config = dict(
    model='image classifier',
    dataset='rendered solids tumbling over patterned floors',
    train_examples=48750,
    image_size=32,
    crop_scale_min=1,
    horizontal_flip=False,
    cutout=0.25,
    targets=['count', 'its colour', 'light from'],
    num_classes=[5, 12, 4],
    arch='vit',
    norm='layernorm',
    norm_position='pre',
    activation='swiglu',
    mlp_ratio=2.67,
    head_dim=32,
    fused_qkv=True,
    bias='all',
    qk_norm=False,
    parallel_block=False,
    dropout=0.05,
    inner_norm=True,
    patch_size=[4, 4],
    conv_stem=False,
    layers=8,
    width=256,
    positions='relative_bias',
    pooling='mean',
    mixing='mixup',
    loss='binary_cross_entropy',
    init='trunc_normal_002',
    residual_init='none',
    optimizer='nadamw',
    lr=0.001,
    beta1=0.9,
    beta2=0.99,
    eps=1e-10,
    ema_decay=0.99,
    steps=28500,
    batch_size=256,
    epochs=149.7,
    lr_schedule='wsd_sqrt',
    decay_fraction=0.4,
    final_lr_fraction=0.05,
    warmup_steps=1420,
    weight_decay=0.2,
)
Rows from block 4 of a small image classifier, named by matrix and row number. Rows with one number belong to one neuron. Each number is 128 + 32 x the weight over its row's rms, rounded and kept within 0 to 255. All counts start at 0. Numbers have three digits each.
After each neuron's rows are labels from the 100 images, of 14848, where the neuron reaches its largest size: "responds to" is what is common among them; "patch colour" is the nearest of a few named colours to the mean colour under the peak. Only what is clearly more common there than usual is listed. The data: rendered solids tumbling over patterned floors.
# gate: MLP gate (model.blocks.4.mlp.gate.weight, 672x256), inputs 0-127
# fc1: MLP up (model.blocks.4.mlp.fc1.weight, 672x256), inputs 0-127
# fc2: MLP down (model.blocks.4.mlp.fc2.weight, 256x672, transposed), outputs 0-127

gate.96:113169135109128162142130162114185073148159112130123135094144145094116094159124129125087169069137132139091101182070152104134164126147152135131126167125145095122168177094081169165130138181074155071171122069149132159124137121115132115183191134130173137043081128117145114096148169129109078063129138126144099137110130157123119143151073136204185081131123130088098188174133136146092019099091
fc1.96:083128129116112104186067121130110159087087106059105092142096079158185095148169120112139092124153153102101111150154181121131161091115115131140143157109116119143093184102123159092144107163091081155121125134180094171144103116123099130156202169100209121066141120179214166191177175145128113126127117103173091156109079116094083079166082135173140111152122075096114140184173121113107129121080
fc2.96:118096161148119073145141124119100165098109131083137179099133152114159091140125117141157110154117137084141144142157069048125137182135145161158157086187136120147081156119107144144100218155134113144134084151134151106109120183104119141106191147083152159157088110122080098068137121144110197186123136105114148114106115061116151107134135109162118082137037074099080121141193125146156098137093
responds to: count: four
patch colour: brown

gate.610:186105136150113154122080169183158122158122114107155130120131133147082178149085155160163098159075137198145148145096149183155108166183135080085173064120136160137111103121097106082128132098089126180115118137165074089124214119106141114122108122173133086172221118115138119157064131129085161135147084100135186141169100090185110159176145195145118118141122141117131079123127080136098111158166
fc1.610:210112156151134141115089181150150109138146097113160125099124158159080181137091158158160100156050135196127169164104148190145117176178142073096170071125150152156136109129083095098147129105096134180119119145154086072132206130108136121100106109167136083158202108109138118162095136123076148126134098119121184145164120091186115156172147161147118108119126130108123111121137087142091109151164
fc2.610:199116057150142143140159056115115166093134151092110058115124096074092155117129093099113121146135167103144095125164161100154140140106160159141114175135168115112136113135128112129151156193112100200146114127160170171110152059130099129113159108103111142137160129128192129105118141151102048159145171127139108119096111162164091142132154090122125095145147107121139142116099112057147098096152
responds to: count: four; light from the right; red object; its colour: red
patch colour: brown

gate.246:087178124135080170108109191143118140136144128120182095100131135139124082096107124147132185182164146109154167139151085174118150130177175179141129149135148131160169176063150122133109144181183149133141163131157184136139128144111189166206127196135176094109136125092129168130113185140076099098136114161134165114105144091199136151095085151177118150120052115123081137149115091166146124169127
fc1.246:111173095143081168104091199096097119128158082145166095100095110131120087102123086117118175162145135103130165133156118176132145137168188155140130141148180099182175167115141109134125145145171142136105161131163208137152142109092141143247083183085139120106132167097148161112106172095060077078134123169122157105105145096157087112117080163178136173098059126105098153131141106160122142160123
fc2.246:114208082123154145143106087121085140193139122120129200099113071130115160160136140090132124122165183126109147131098064171113166121168101103139141110115102148151128069129079071093135066159162141180093163170143155099147130130139168086133115101122173113121201099127114142122124113099173161073126135105177153111076118106122138133124087125094075151112085161172152155094134106107104083096148
responds to: yellow object
patch colour: yellow

gate.219:146156103137160157119115133069095117132162169116151147060197157128114088135147088138111171132104077111110153095103122093099164166134095143072144107175128114122137198083068123129158125127084103066164153107136158156096116160122139136090111163094122112125066160088184134131107185153101104115155115132125140117098116070106076137098130065160161122117213124064148124160211124137062180113115
fc1.219:098029112122114047170145085132117140092085118103144183156111160143140120158087170171145162156086117153123107153158153151097150162145098097104147082118111150110103067156110125059130104125161131139119068211123080100138159154095125085122112115177068157200168080147092097103146093081152123119150112151139093139101111124149137135120067193139098151178110134173118106084089144090082150111157
fc2.219:115147176125131087166075174119142190148155094046121146126133156158173117094090101162142109163123090152100132152154178119166127124120095109011123181150097122131109064139150137033114089166092147164069133153118111062142127185140121145127124143199120068161160127112101110118100109098186107171087104085110145137125116183132157142101111149117116127152181142125097069124125110135095112168126
responds to: grey object
patch colour: brown

gate.264:159124095077155158163150164128104132072130175112094105127122136114143106027123166109111157106132068118117122088122150100171130171113144094138140112130079164118144141133092128124131147095103153149112131072128196119111130185197129135155087144132156165073170120149113090113104123095153153124105158112050187000055176119067113130123113142139139154151169124105166102118150099142145166124119
fc1.264:189132164139092158149140155155162122112098056161167128146141056070189137243124131134125109120114107106152050152116122163143145140107124079132151132110169141162132118155122147107107127136141120117177142115149112140104091082087144181110176145119178122124083127128082126132119119164108150139137077086167075255168135171115215138119158098106140149100106149108101128131103130081129110113113
fc2.264:110149123101144126152188132118098134046170135158154182118124193135160151048113111118115112102094158121077114125111124112156182112082106169088159134139147173098139119161111137151164158123069094111125105146161099133121143165170131201157130067093118112055089099095141097153158118144150140113179136174118135122101169083083109155122103109138150107161154107100134119119132120184202146096157
responds to: yellow object
patch colour: green

gate.536:114075107154173166182061140166142086146110145121168191121119138127088127118139138140113110113155143151123107105114061142138134112163171081111156167093093132166122108162115142127135123121114069143116148124206102098158181119148181160124153179107107131148144105142109200090079160171181158103066124122200138132088086122140123081099112121195109095105150136166159132151166083150129123170110
fc1.536:145150136127106110118134096112139140118097122137212113058158172130091092103116095139185108147100132152155162059088130193100091149143136098125130127118201190107120108155127129177174206153088170126165107135142137106174189145084170140148095111115145080167079149113180171143121143148067144085169071156113126177150129078184099154156103117148157123174069120123128089125122051122085153132170
fc2.536:158129101099144094120110116135148123091139124137128112148151164123150105145151193122153161155098142108123154149156130131121140134151137144189093055132230151087198124092128139191140121162147101134139127105115118120138110105119119095129067129116109149101098138067141113154122174200000069158103129137134154143146148182145127136201128093119142110124132150128094165141142106172083117111116
responds to: count: four
patch colour: pink

gate.248:154097096118089114163145125125139152107153147100097148155125070132160146143169177193123130058128131109107088136104178145130188190109188086145164095163162106071116150135086139102122128078076083102138154112075072121141131148138140119104060054129158129173132178141127090148126154157082142124089140075133114121113151194086130215104152170139126125142074095182186118130078170125097130110145
fc1.248:048167143103137137123153148166150182121092122164133094184149109190110150104111082086148101140104160108166142141184117147115159126132085168133133161118159137120113130118135121118141167145162153125145148216124149171164082121122184134154080165170160057103151118115155148066120149130123084134086157135102109146120120136146144079158105095121070111119174113085092132150177106139203122115133
fc2.248:123136159098142088130153131111149097058174132203117116154092114117133121099109140143036063079212138143119109112171136172147136119067144108205169125108133150107177096126090106121137116119100161115166174158147093147153157155139115111131115120083115163106128139123189127106167067182167089124097129159201155137089175130136098157110100128132123081130087144111166117131152124174177101082144
responds to: light from the left; count: four
patch colour: brown

gate.82:121094160133152122193081212128159156134109103106119130151151166127123132131163144153121143126112144134153157138051152130121089073152096117161141122155126114108124086093134152072093095086082166128113064144077102159103173177092137154155148139091078126125130124083101138087154103055096151162118122143131117069140135154124118164179194178123146140133155159185156148169094147145164108179094
fc1.82:145138179125121131147096151156176115091136141167116119115126139108091109121128064136133167104163135089154085137124131179134128200158123085120115066117126156148139125091115131190149120163117199092119140146111124123128176169118108104096119112194158125066111112130141180114143116166134108087104116176144074146142095206106161099131108063090096063131078105147127082179171137065166063111137
fc2.82:165124178084120125143140178097105086167134149158149118138120114181121168120152167153107110126076055098116152145129145096137044102147119091142134137127115126181123127140110114106134136161121142067140157123122114174148091128129171102138150125144133152146140156108167098180115132064176083140137069058118097158150170155124091144124081088154166131131066137094173115164144115122096171102139
responds to: light from the left; count: four
patch colour: brown

gate.8:087146150103118157098100113148164140102161136125128113078094121128193071111192085149128145164121155060094159092099121134097087087154110134159153144103149115124107186101179118159143091204129137122138116167021175183124140141115169157094154081061140122137107177165054188152146119123062196135109147099160117101144079100131120060158182129123174106125120121117131108085100140087127130087177
fc1.8:176129137129125121093156091144093126151104111197168132193079169107088152103050121161131094115078182115104137186111125135118112129115100177151091128093137135143114139136121075102144163165103155084180132059119113107129139121137099117143150184131173080143188143093169163106136101163135111108123107171097079147143167115097114181163164073109159125180139138154069096135141117095116122131068
fc2.8:163145135131082189131146125119166189126090022080127103118061125101114104097133083142141136162159123148052101128090213176146119084111068128127140134096111107148140166103134145166158170137118112130135082120157125111111154168139157126161143150119101071111103171085111182124136132132146120139155107165086099134176093112109154120133183133147155084175170062132087150060097151146169116208141
responds to: light from the right; count: four
patch colour: brown

gate.243:067180164149184108109116101066078177124117135138132138133202114187157149153106090137131113180109117155184143119131120074066060167122080123103074167141102125199108137117159138149128096133136154137075116121120134110128091136143070079124164085145153139137100146100097053130142114107095126134123121155148153123097105124099163138132114157120140136130184113068154092191098137163106054100151
fc1.243:125107122099148148177103115169124112134165116198195145118100120084150176126085091107114135148114149113098128188211088075108143093133093189137156075084104106072174110139093157118137108108101126138206145179123141130154117096117121125114100167062127139098130186080157133112115137077164107162124145141168065112127085162118122039140119160164076155104119112112076119102146129118096132119156
fc2.243:113193095136181138164066182127174116232110147068142205119159156130163134105077134140150130133089096103149103115124166076106106145140087093096146121185125134109068095138160120102124102124102167104133116046140142059150113154127091124137186133168111061145088107160085090146107137103114125101118127128081147108133108128151182119146128124139100172194191152095118129128089142133162003132135
responds to: black object; light from behind the camera; its colour: black; dome
patch colour: black

gate.103:119098127064092092154159115140110054149152183150114146106116180119088092109100121083118119175132204083139177104185135112134110143168159126170142034141178147182179092101146081196132064127102138131133141086193126142105117106061186104110093124156138161060110197103113095154090093168112111127178099185123139094122078158129066095128201140154138075089163096103109168121120109147132193122081
fc1.103:137162125182153168096100139126155207107102065104148107156148085127171154144162145182139137083123051162103075159085119145119153101095107138090116207119068108071080170149120172068119196132147130117135109166059134105142143144196072154147153134095127095191144055142139164102160162091154153127081153073138120154138174100130185152124060112108124182169092154143143079123144145113123064133171
fc2.103:071100136115067171083149190115125132086101109180194090093129115084136119081159108150143118153105159086158106109156058139106122099146126192123103105155145124098121159134134134144147122086094178122098156148093124117138081069128109146138100131137156148102170167103122173164203124075149126126073101176127103133136130172127059072115154128108098176076146129091121164119121108097081156115142
responds to: light from behind the camera
patch colour: brown

gate.118:143164104071126169157184132164055116195175188123205206091118118079093134096118156110147117153111108135187151106182114149145179166135092115075180070182152166138154104135122126126089141052107121118085146113160072158155114114076138157136164138152117122082159094115106151163086188140094120086153096172167126104071108195132129102126160161121149135159127123154143099109058105129172130138135
fc1.118:117149102091137154183184128172048131210169184108194189082135112104090136074096165076160126160103094129182157094160103164144168146126091110084170069180145160137149109131111136119094136063120124135079133137153058141159096111088120147141153128157137114091153096108111150153078163136091117087171099155152126091055125183121126098136155148120147147156145136178164077120056108136166127147120
fc2.118:105173064118141196171169166168074147093187124134071171172115153111166116132188100126114161101170087122167124098197085124126158124131156136068109096121147154040136119114112142159063107117158085087214134169156028127112158178152128155147138173139115137168192154141125166104134108133116127128153128105148201112117070151129106151181150122101074086192175145169127116108107087140150130118115
responds to: count: four; yellow object; orange object
patch colour: brown

gate.179:110167099131172152089171194109121060173083172140142090098142168127139148153120162148108097168084157109127130097151097051054099166163094135142137112132119105155127129181109141081131135134150125073141093115109114143125117119140111120106174158110103146122134129170062127164117146107131098123117078119149163130130101146128128078131132082182234138101165185080161148157140110147150196106139
fc1.179:134041109147168098132078137140160125118185144119090138119114047126151128118206189109156135074153094048113124183137188150174089059073138194105147141156144121172144145139170123085128069217078144167122137129134063156158105098127097138126117100171133111112062131148149158172110125098121149123128141118118116156180133181129146104091127135096125153113153174135092099088101155061060144099146
fc2.179:136175119061105164097113096113100131126158149203077146191112113201167154133050146166104135089164067135175137170148124137131177180120149095161065107095177134105189065133087139107105064104164137109116127103126137156176044114075151126112114152120154088092149104145117144134113124162151127107097114108105117207141139163150144161117103123133096095124122115150140103074064156162156071111104
responds to: light from the right; count: four
patch colour: brown

gate.424:125180085154149119114115145190165126127103153111108131150124167156086091097089067118161127180123120090164099152152195194141110119124157157045139110153161109105103089136138123139142114143152198116092078153078082118078095175149147092136091081151112095163114143137136087094137147164067126162122105204076138122149098074121110096131160157064132182144135172128155092160154180151080154152123
fc1.424:108128128124101126155131112117094089162101118104102111086181118187158142156096145081109125156137180085121153142153086085137167151128161100131133083157096119154178161054126162079165155107137072104135105143059143108096185064094170135089128138093126141118156136119132150165146103124182115153137101091147143101135117101158152139186226176174160114132143107188101125048151142159144172182122
fc2.424:097076128149109128105103149136180166127136149093112162126109154145115088118108162126157140083125087156098149162143155105154096096126071129117161120104152099088125116148138175131065169149115067106107149106139171100121116179130171126160160165152095022100113139136080134144084170184114118156070159152035140125131114114091124103150110123133138116135198151191112129136177156146094128238117
responds to: black object; its colour: black
patch colour: brown

gate.304:146207150148180135129115179159128111136101111182117080139174132139114083116133130102146127150143132170204119080091070113023137150121127072144175114168169107158096178104145160117118113068092163073150125162116139120148158132119169077108140173129088094105105115173066134083103133148074089122109078162146152149101171142158144144141142132121161057114144141130160088113149104137165180105153
fc1.304:183154137130167143088190183140092142123139143130161138199083116136136180170179107131080130036137130111168096138094161157138124173120153108140154112111112138114093083121088084161173138125101145121145145158046104100106129116146109194151150113116116171080160144100082181135069158130146124087133115114157135125154105172151104128092150140089132103142081081213123169137108101163184116153146
fc2.304:085159130110150152097089151151086133141131171100104116142175135202143183137100114100064154062138092142162142090077106118117114110128182097122128157155098113140101090100151083120111083121046122094102139137075131159139073111131134126104116177136139167108112098112133139101101189097113094123174060088144190131116074153187187058086124136145154128079145202126166091147172118142138177116171
responds to: light from the right; count: two
patch colour: brown

gate.163:090139118163118165151127085174091148151172089132170155149072140081099156109171209154144160115128057091123116154161129162073134142168117135119133151137219140135122180148128175123115182119116092124122133085144135133153079168094119149140143130150165096065120120114122129116146129110000175128141126153119152138096151199122136164177172098129103144121073093098160154129156127140186122150096
fc1.163:094102117155140116131142172113225184160101163101144128149148166132167135166124089153129099120147165164105157181131108105104098108137142127182137090102127118079127086114141195127082077161075076115163059160079170166144173156104103133110058142096095124174098096124157151143141089105117113110113101048112103120133102087136126105128121140178127136114164191117068090138141098065188117167177
fc2.163:127097147193093095105096094109128152165150134125107138160112093120093113137129138145109189144203101117158127127163140107162118120118145107133077222184136126061104174146132166066082064120110092130078162131182115124139114138129111149099145108167119142173096181127121144156115085124133159143086143079170149162157161135185105177102101143102156126124110138098153092189131119165142094129093
responds to: count: four; checkered object
patch colour: brown; black

gate.571:094167130177127205115175170143049111173125170153141094168129122121156142151098116159115175168100141115129132123087099102164105104137109133126140164128152137114170151167216164190113115128130163110150136056094148134143104134144148170147165128106109142145114152103099188085120179132109097147094090078116106118137097143112090093084149087156121134169116141119138097139122143136180093128072
fc1.571:111104149148145131124146190143084063150103184147098118113105169181132092116162164123125182130071172138052168138131148112065115114125145140117121103149144127137121184146179168080086101147150150109129151085101144078086101144125158096023114092152116146176085108143133162119075110127109104111158092109112171122165148128184154118130147110120097102137067121117145108064123168168134158147134
fc2.571:177172124118181139095092154114112182125139137149140151080171127132121120093150132075109133122107159106187120076081070125090113142118105144159175169156128056102086150108158135159115123125115146094186080124106094200105126095128089190152108128110113177127114097141111209144123171111091125149153106099182122098108115188169089114120076075125171120073077128090187110158142108087102152131154
responds to: light from the right
patch colour: brown

gate.220:141163153188154089178113101126151106111099085193091102173130126172109127109155138137144164089102135109127082068090068120099140114189118114133153083107122117159121193083100158120184134140156088099156090134129079179099185125142160165104121139066140110111136131100081179149093123121123136115105094139136108091124171122138138109177152160147196114162099138139143135133093152124130145164177
fc1.220:112241172115134196162145110101099122130131093138132118126152144163058123090118091128124112175091159120170109126125150133136117112170124101108171146133177118132197176125145075117118155125184172089091120122143112187136144144091187138161081145102078103105081166080084117072099179130123087120119095176116096145179139149113137149176198140126145125122128127097162112180069174135141156135101
fc2.220:081044100162147107158089123140184123156105166105153199082108161116088132126173134154160161124073092146143140128169127124159086122114099122099161165137116151106109141142186130109108167155119105126093157120095102064120123237146163132123121078161095111124073125171106090134093147102108136120101174156051135094161100139140113109163150139142084192157130132165084153172089134184136134149072
responds to: light from the right
patch colour: brown

gate.366:111155085158150121107120186130108124191104109097125154140142158194126117174138126169107167109078123140078129103161139146108080108145123120100086141142155118144094125111182142090117092186138139119105118120136151149100167124118160164109109109111133152112085120119087075096154115108064126108131163168154165094183081110123096160174120118134125099136228164105172150161092130193134179127136
fc1.366:154130142089147118151153066142088080140099131167099133166162136124093061112137125124135112153133093122104071159138179119097086188140124103147091091149119171134090132140190139173174122112096141126174132122190196076126152125166136078154109097163162136116090164140121069169084121158130078164135110171139085130084113142124101102144150087122140125146102102021185087152140131104104208133105
fc2.366:139084076107043104143129108093129127145088148105164096176137127174140122144085122159121144193093096109070106167151190128174024114143115119148064124106100104153144090139171106138178126177100114103134155096143193114124207168147136090146127104173123155163105175083086133146164149118180113144137108184129181114129114127087111092137173120116135152169117108073139113098122113113100133154054
responds to: light from the left; count: four
patch colour: brown

gate.472:129157098142144110094170163128088131113105159105052118151169169078126150156164132097155201146149161140159076126074117114089103113146107139123159118110086136088140124145096109112120089131182064124139063134102158146018112154181068043090152141130101145167134099118150140146068171147113103125146113106071162132167122110139148108130115139132143116106106196136152082139128149152118108104113
fc1.472:156146088126103130106122135108104113139151159173123122120142179149190161089152145107130108154127148173161109098150127122132073084098148195138134126071069109169117115067082108143168192177151081149161128133141199117018135129108181085124151084183126110124092096131178135128193112175155118150135121116103129094078109066118127069113127126144135137136139143106204119164121164118101132129090
fc2.472:102145104178147153131145086084148173143098080172142116171107074110081138106113178155138067110106189067123142112161134094176168157152189114117062128117131143144115133064105172129132151145131129192121153147127103125079140083101200113144114052172144111147113089159122194118118116159137125118147140127141075125126134154106092145139126118137126115162110101143128122101144177121075231119160
responds to: grey object; black object; its colour: black
patch colour: brown

gate.630:154151165133108127148104155118086194081154081109138181169111150126118153179119083098067095099151113139168135100136139113142149201092135089075080156127083152114111094124142119136095134107088121132099154126068161157081121082107138142131119111148139162130163120112136104132134199123162068090161101151174134115162137090110147167091099108096140053067178111149136124201130131143117111143113
fc1.630:158147161146101125158093151115092196072149077110134175173108149132118160172113088092082092101142115138159125112130143105143139195076127094074070158123085152102110088131152130128100137118090113138107160127062162151078116085116131131126113099142133156133154119115136112137147184132160076095169097154163139131166147076095143161097099119103135052067181107147132120199133138140114106152113
fc2.630:099102142103131165155143137124101154128110159174108176127151122095085151147162182121144133125104099102089137157124121101111147130139166113115185246117102066158130084133133143145133125098083142081198119080069133091140112122134081076070132126132139155115136151148105110157114198023132121144115109112137121154114085108115162201034145128171092118140071144222155191115130142152104191089087
responds to: light from the left
patch colour: brown

gate.660:138099112155143127114162121137076130134060145144095122128069175134082163165166113140147137171074157133033105164080138109104103088156129163161140117086141128067077132120168131169125163117093102115190070137092140119086138090196119096071104122064148136148117100149190114121155100153086068113140064066143049146156125075164088125171123146128103138120080096090133170100109136124161140146105
fc1.660:150180105171151144123076169070212125151116115189068139094162094130168120108146117131144128099166101137166108171142172092119092158084149133119080135149164160128125116122112141110117094121126140170141139130163155171136034144133103114137095118159111113136030205118099069103133133119091083121137140154110146136127138145134130097112081158150092140116121133080115080136061143127135152091124
fc2.660:127128151130097175171133104100183134089077122183122149109117118122099186102075095148081090079118060154088099104126143124177136164153145162099109145069056155174124122090087110193134190131101193141159144163162135107103159161146171147130103077123179152113097093101158212107192138119219124095147101175093121105119121040135128101130114163090054144136114163154187146126159142175104138146093
responds to: grey object
patch colour: brown

gate.198:138176143123168141050104148118117195157158174143176142179102068130088129117166155112128096092160138075181147129127120155134183151173070131109119138118142147096087125120121119190092108139105061102146164014114166159127110088165088173114123158136127130120137132150195161136069125168084098141086135121130121131165177135145167157110088096093094120106115126089103138149154083157103145146132
fc1.198:145118153133117129153104099108148172136131144102158147077189145114109064155122111133134077118152129175101125170139133116138117170115090159132071102171121084160125110117195121093145125074137119110153152154151198092114141109167134073068115134175144127129085156113135072131171113121138115144147111090128114121088131106089095150100170098163137118116161091089125066114151132069130231124118
fc2.198:138172091143178126124074164158073171154109125137121107175185110139125174141102142098126191087145110105097118070124104113089130091138147162134124195128178121087092189120172150130077205105097158118203139113114092140154129117110069186127119126109142119144111106111129121140160110146063109112135118109141194127111146139116125135107090079117125126099161126159148176183133122131151140116137
responds to: light from the right; white object
patch colour: brown

gate.540:108172107126079075081106107098158116091153134128128155106075115156110050119152148136110172160130135157094170083067107140098106090065200126198070155148155141131142195130114172132134136174151127113154139163125081135156108086128137110059093100095158140116136138194078087128144105153107069106116170163123106127140167112106120163140162153080206116124094105128123120127158148155101119095066
fc1.540:192090097172190132107118149118104130145107109148189136160099121167117107120138188128142182154109123070101135108092163093100121152107097113098143122116186150091113179162148128145150113058150132157143056157180099163162156121090158151086108104115122146166092123151085166132139148119072133114193078164205156137166134068144113119108157101141133115089121108135169078134104124072176141077175
fc2.540:119130146131114093070131148112131112125087112142135073150136181146100154141109089134112121158178140174133085072149124140179132141176097135146061136040118135144163124087133103191164150117099094077115188204147177138097156145115135136183117179117130149130155114064157141150184121119145083107169124144149174112082093058086083091122114198124089134047146163099175185170160113149129140191157
responds to: light from behind the camera
patch colour: brown

gate.147:121111144181122102132155113148182089160090156090109138179169137104112182150111173205157132128065097133143118137072111136157144129126181119095157097114136119093123136127093095070123139112081120199141110161070067069148170117147140095098132076171126096178163102132071080122094155149045166129163125086108132126113114124197181114169116143110118142118109163141175075119188082087134113104164
fc1.147:128154111078138163121091149107087168105173095172158123076097126145133071104149101061092123118192158119117140125191136123110119122131097134167105146160132133159141131131160162192127116130164148051125155090183183185125097131093128168174115176079121169072094148124181174109163092108217094131094131181163117124131138133064063148086142118141142112132142102108084173135072163163118145157092
fc2.147:178169086156139068122135151158174112147117116180100133120149153176139113128098121182150148083090100098118115159091161177128127125137127106147109131142141117107136143153075078059196167153123142059044126073079159143099145113138188152164030111154102078135111115147123086161225105085145140131095123187147160123110126122157139179190096159141175123137167139048152142149149153145067155126145
responds to: light from the left; blue object; its colour: blue
patch colour: brown; black

gate.29:157120139103135116137102150131148078182167117188123179159159115189144123124190115156143125092150125067137160106162153109139165147194119112114180108129132118152120177123138183139116073095121154121079173094148109139141110090140170164081142078149145121125085152150129072185067149138097165137129120101176099117116189159160137070123085128151079163107082151117121092131130095174044097135139
fc1.29:119128119124136122139124212163136085156144125139159188118133159152130111111201147117159162135180171114112132156147150161110173180194139146136155166095130077155118143114137140167081096115139155081121120060161137182131078126134138173124101116122156107095153122173120139166110155135093124060146091120161076130090161167155119087137080091219095161126090128123129122168117104170138094151140
fc2.29:137120093128130209174139096170103130124135140139093128098159148095089118151160146084090099085096159014134156109170049147121136171159235192150156094140117119163142135099119119232129177110109113154121119113147137109124184065115143068105139080105173194137147103101139146088108153123154163130185100075152093102117086137149124115165148104148111134144078146108117144111127088013146099117124
responds to: yellow object
patch colour: brown

gate.391:100152079156155108093095116178114138158175100133106119124169085136113090087092121145109141138136106098131129162198144187147143156099166105149163137129176131143107145135159075160122166146111161137179149141104195137195163091099157085205133164104127116108135138112176136026157104121113118151000183171128164109148104122154102092174086121080098097149173127106084114139155119147138195218097
fc1.391:074062153157126119163096059165097133099154244126141156091143110096131113153201124130155128116090174169092102108145125120132169191136080141142125142125115113170118168125144219104128125092138138089112112137141141139094064176144165173110141129201135120094167146153112157172088138088104142134161139098139080123099193150098089135067149170164127114113167112147177085116130143129145126144108
fc2.391:122151118050172153108128109119126061154170114117159067143130092212139108107109161112069125124112132142183127117104154126097137151110145137132180094138151111108143182121119101107114164155127186098142196127122166192132131085131153115104150152034113133113145104131127167040135146136142134102097173150153132134108160151164184124130119148131127102169178144138075149107097144161172078111147
responds to: light from behind the camera
patch colour: pink

gate.505:134129091084126150095138112135128106153134117119130147133140101196152194140194137150134171164095134064103193134105145082132117085182141108151167105119152131138133074130186119121135080114154171178155116092106106121130155123161110049094070115148144139053108147129086117202075124091046152127134116113092097127131123203114120124108111151122140183125063132128100086096104144121149146088162
fc1.505:119137089073152160096114133132108109130145133115122155137146102199170193136164116139136187189096160108142196160099157079150140069170111121144175092110159128140132078133171122099104081107192188194136101105148091136123124146176120080113058128134135149025097130135076125162111141092036132156136140099092101126102135187114129111124109115109118190100112139121125092115112150148189130097110
fc2.505:116145143150164094081098154059100140178166142125123108116096125134121129152137115102124170098099078115167129055126103134070068165133097106191181139186143139146128164172070105090089110094108099135074130172140127158169103116108097111119089098112105152089142126123123099107166127085169103083114135050192101161115132172094123158109107097070120125109102086068123163141189116118102117133175
responds to: light from the left; its colour: brown
patch colour: brown